config = dict(
    arch='dit',
    train_examples=101725,
    targets=['hat'],
    head_dim=32,
    patch_size=[4, 4],
    optimizer='soap',
    beta1=0.95,
    eps=1e-08,
    max_precond_dim=512,
    one_sided=False,
    batch_size=128,
)
Rows from block 6 of a small class-conditioned image flow-matching model, named by matrix and row number. Rows with one number belong to one neuron. Each number is 500 + 25 x the weight over its row's rms, rounded and kept within 0 to 999. All counts start at 0. Numbers have three digits each.
After each neuron's rows are labels from the 100 images, of 14976 (inputs lightly noised), where the neuron reaches its highest value: "peak on" is the class under the peak. Only what is clearly more common there than usual is listed. The data: cartoon faces. In brackets: how many of the 100.
# fc1: MLP up (model.blocks.6.mlp.fc1.weight, 1536x384), inputs 0-127
# fc2: MLP down (model.blocks.6.mlp.fc2.weight, 384x1536, transposed), outputs 0-127

fc1.26:516499494485477509460466518493509484485508495489476494491518461529485526536486556498513475479505533482508499519536405502513489498569496480547495521509509481514512487540534488544452502495469489525477514511518521523511449533495497463518442500501454537519494492479507505480480557509482464496475490513470492546525488514488494492512500531505477533514466503529509504475476512465488505509462
fc2.26:513576531511504507496472497474508514495546498505471502507522493508523498501519494491483521541514477456514471470536478513561542521494465455551463471539531479509527513450490518521476511483537461447478483518498503546499501508477500453516506526509465524530476493536501524524509471476469545486462488481526480503534493520518474557507476493472495462516560506567527496503486524509507448496490
peak on: skin (54)

fc1.5:523495462549496482566561477473494551510502512499464495498507558515533539492525484549513493527463438468504541465477517518536507524482519474522520494459478521527491463484501487530515498507499505497499502474507451488474509518483496509484545538499467468508450496493500486491496479492472473445493520479464478448471504465484531490484478481528527495532507455498504487506534484475510503516501
fc2.5:517517539502434518466506520455462469539522500486472467502485460474498500545535480473523502463487417535483500510486492508479471548493477497479494492520490513492463512480502521496471517494502493527499501530490508537512489477486524520521426545512447492501466484482519507477493531485479541463483488503466489522525518484466567490478454490491498507489464450508484441498526483505483489503477
peak on: skin (67)

fc1.255:494516532491481492473503517500529474519505476501517487488474510506472500531500522513477492514503497475504516497497468495468497531484507549496489475501528524525525552486478480513490465486509460479499524525503519475486535500504500532492482525520482494497471512488510528481492469515504521467561516468463538451499494540558497553486471532464485538538509523509522502512471512518509496462458
fc2.255:499538493512502471506506515506533505504519501488541490484495552496456505529493503516491514473503512505515520510490490526511472525530504566488486562514503474521466489510504523569514493545508477482500520547490518536474494524465480516546536506512473490522495498521499506488474490465531465472535479508493505508508496518550507563499514467421502505485480543509513479457516538500516505486444
peak on: skin (82)

fc1.379:489547496475459504466500506517517528455476497514510493550483478461526547494563509515515492526458452496463506506548471526508455480485480473503515495493493483496487512526520521526498493498540507484459516500553489503489528481493499467507542468466486469523468455516471504493523537452544457538501514498519548511494469497505487544501529523525503486457452509474467498512490494512494491538514
fc2.379:507526501437537503548541474490468538506491509507495500459524506512484523508497491513527499503507441495521517511530495499488436468471492497510531548519502498533511460482495470472544498502467494536468519504492472509500504523543497462517465523506488493513468522477496499483463469511470525532490508513515441487553502524506537529475533489539486523527519517526502520495474516500511500533516
peak on: skin (49)

fc1.108:458466542519524517461499527518463471499502501479478500479457530468502499503501535487523502502508504528506470492538487491494454517492491522547479517513480528521501489509481506525533484492465493496477541541492464519510512498528501500482512479532490483505481520524473451481508481501513482503510470505469494495532547466464557504517515506534489496484523497514499445538493493555465547515496
fc2.108:471496463517518475515493487499531456544477522481474483446493486498481505481472498495492534489524488483497493522495535464485506490482486476478496497523495522466457534500518515497530548480523518465514514436515515565459486524528524512492503488515541514489504486497535519466499516490468482474482549462500501524496508474477507521504551524490499509522461506496515489503497488482496532513452
peak on: hair (51)

fc1.720:509507526429467493527507489460495464477475459537471485481543512475475496522530482527487481496532501493473512512505493492541500447534517452505503493459521495518504533509484503498496516466491485521518471455532492527510468517505516495546442489509530494466485481476491517495482512488574518498457511494507498448515481518453482499499525472475486502487507473517530500473474498532490473518490
fc2.720:549557503456522502489524489474488467514484462482484501508527493494494501510501508499493483512500506484509501504493478501482466504495503433512510515454501512498466481501512500505498469482508514534498496490509548479494485491482458517488549498487543504502464493531485508497509511493552497467465484459489487556506488481468520542467510531496521477550521477475517510441470508475474514495471
peak on: skin (37)

fc1.417:435549518506491498559523507507504483506509500511467536499475484487513480447499547504493475497494458536474527491500474464479503483504472492480526534532509490461543504457496517491510459502441553506459497488539502498547508478475458560460494492507546524504492521556478554546476467532510471481494464521500529508504470492535475475491485519529507492523516493498534498542475520538498494475549
fc2.417:518522485532479457481488463522470508517499492518507429487486489508520467497501485501498477532457469520534502493533484481485516503489491492498523488524498497516478474544461489491478489515534563504458490500488522522475486509503538516510515462466563502504497497473500506540501482495470515524497511500550442471496508487488492466510475499496497466437507465496514467506526498529513536517542
peak on: skin (96)

fc1.568:540509476493462492491505507486509515466507517494486504470500493517506483527495494466495484486512484530492511474507505510485502475519493486502488510520449507452447532521488496529479541519498508521470492546491491495497492520510517532497541459525520513533524511461493484491473484549525539487487510509497483516498479536467473528499466484541490508528487517565528460485506525486489568460507
fc2.568:539521512511542534480500476474528514514521460520474469469483482468525492507463511505501461516535485454507538481501500506470488461487534500505507454511499496498513512540508511515524537480495511495488450524484549521514502468462461515467491492489499507495500473506469488483489499480540483484504496457513499470523497511492495517481513470501527489509527516412508483499472548483460494512517
peak on: skin (95)

fc1.336:518480484507501511511510502488478499494515516494459478462461472489500509507501498478476493458570467520475475440497492514508496527511491547520482462511470509501498534467478501512512453485499480491451490479488499498463488491517544442538533493511484487454491498472506503498528468491547458494473534507491539478533484478538515514525504538481533479512506471513514522463547471502508507521520
fc2.336:476537505469493493534527508521469509509482498490514483500474508520490527519487504507539494502506520529520552495504486497499517490463526494505506507512471483521460511565575493486525558523520541503511473494485458524453491507566493510503453498504497512500515496510540487518483499507454489518481515521512535457494507528508522496513533567457503522495481504443496482551531480464483528474466
peak on: hair (35)

fc1.275:496512510528537516509513471537500500481478446492514495514539511470524507472507506490503498505521505471519470555471507481519510456499472512488463497515514481482528493541422510559499497470519518477498524533514493536478526495471528499511465522493540475506483495488491434474542528508533517508490534515485531500499523497519521506506478489553506499476477510545499514471523516522482506477446
fc2.275:534515494483483478522458469517470492548480467463512540525539535482492492470509489497530512448487514515508453502529513521504538473521470529479457488484491539549466516518549500486509473492477470520500535530519528470485504484535489512518529495481519509512478488522558506472517503525512460506491490522512456494479518507463503455482467520516506511475516548501474452499492497510522517522484
peak on: hair (35)